A small image super-resolution model, trained from scratch.
Model: 13.2M parameters, 32-pixel images, norm batchnorm, activation relu, widths [96, 96, 192, 384].
Training: 11700 steps, batches of 64.
Rows from block 14 of a small image super-resolution model, named by matrix and row number. Rows with one number belong to one channel. Each number is 128 + 24 x the weight over its row's rms, rounded and kept within 0 to 255. All counts start at 0. Numbers have three digits each.
Before each channel's rows are labels from the 100 images, of 14976, where the channel reaches its highest value: "top examples" is what is common among them. Only what is clearly more common there than usual is listed. The data: rendered scenes of toy objects such as cars, trees, mugs and chairs. In brackets: how many of the 100, against the usual share in percent.
# convs0: first 3x3 conv (model.decb.1.0.convs.0.weight, 96x192x3x3, each kernel summed), inputs 0-95
# convs1: second 3x3 conv (model.decb.1.0.convs.1.weight, 96x96x3x3, transposed, each kernel summed), outputs 0-95

top examples: ladder (29 vs 6.8)
convs0.79:159101111160162094132147131098130136134110113101135141105109126121131113135125118144130131108117122129117122130122112122108113107141114110117127136111134102134126125141123149141123136133148095113152132156136139147102152136110133136123138154136144141118118142122160139157131137134138103117
convs1.79:081146135112154165128091085137154104150143139118113093130111176147153137162127141140129138136109098103113070132089170142124113165125145127146139117132136130113109111141167125144144120138134153178135127106108110156088107139118161126099119158160162113087167123146142131112081113145136083170

top examples: light from behind the camera (54 vs 25.5)
convs0.13:124097077135138113152134104100166146106124133155097120118124111094129123134112098124140098134140102127124110126151127101136121097131117162124138132125123143135142118144117147154136115145118123150119128141119139105109098133108140140126123119124130124155129106132145137113124110149143121129
convs1.13:119179118081114178168160102154147138141142144142125098169126082103120111164168162093155123102111135131141094107127131119133101086146099155129154090145164125123140159101116137115145132162185148147109145144139126121092137125130143139151114130125094131124139104130110148092122098087090109128

top examples: mushroom (29 vs 6.7)
convs0.70:154111110145134174130108095121134133137147125103122110116121102148091109118099132142116097149164123126130103110125111108129130117167149151133111135152106099132114148106134113124143128131086148138103141144122107143133103150128144148106135129165093148111109102143121106160128164105121124177
convs1.70:124161147113131094151116124105138110115105136129104150128116126181160106068115154146100094115131163139134176122139180143152134125136106149141178089129115132116131109110165147166123113103146088142138094129083147124120153085137100153112101093131137104168139136105164080131138142145147113146

top examples: table (25 vs 6.8)
convs0.31:108122103146149098125114149126136138115145112142104143135132117138124117104108144126109130126109129135141130157119119071109157104133144105151119135125149153118168147124104122129126133122128138125092136087131127132122106130107106092099115142119110124100154108139104113102150133138147095143
convs1.31:124114116157170112156151163185144146130192126129135109115132153121108130170139159121101144123154128127136089125130100078110128148123155135145164185126157171130098137071153135149137136104125121118120157090105116133140153089151137135130116120111139129117128144103121120137172152139099175087

top examples: ladder (42 vs 6.8)
convs0.36:150131112111121119120105141137129123107110111113124110108133100133114138114097168138129133104154109132132145090130124091132120097108165122135108110126114130114115142138124146153124129130117145111102110136112148141127110118123138121125124118141141133104129112124110143112119094119118120134
convs1.36:133125144117124121119129146097095127129154165156121097126110147147116098128107116105144088125179083117155122100116127150145099125144098128142158117143176144124110104127134139089093128148115139154134139100129154084108128101125079134096134107135123108105140093086111142116097086109098175055

top examples: count: three (60 vs 32.9)
convs0.20:157132103136147153097118090135138135118128110112112140126155097125118133127123118141134149106138122144149095144137115142096166130139161115118117121131134126119137141096122143134116113113139128111132098141120120155109120152141127102109121096084100135132132103121108125140158152130149132149
convs1.20:112151109134132133133116095113145130153116138119124099125123129120125155145105149126079079095131161150081126151146128143094116083126139127142100111100148182116143119123116130159116122107072161162154172129124118116104126102085179089157119092128097084153129130104122097127119109167152113160

top examples: ladder (34 vs 6.8)
convs0.66:169126096135122108126158140093154138111130122131112098126156121108132128107154133141115148127123138132139081114143144143131104105122143117108100123155160107130118125104114125127116124127121134134151111115117135183090138138117143126094133152127128111105135118108137144148124149115128147151
convs1.66:119085173137134141146190135104085136139143120170113143141133121127147169155133134126126183102155105125107117138138152096111160120123128079158135098165140120165127144153150130111147159136104095132145114161122137093125141149155099096135153119126158152125179122100154145140078154130115118169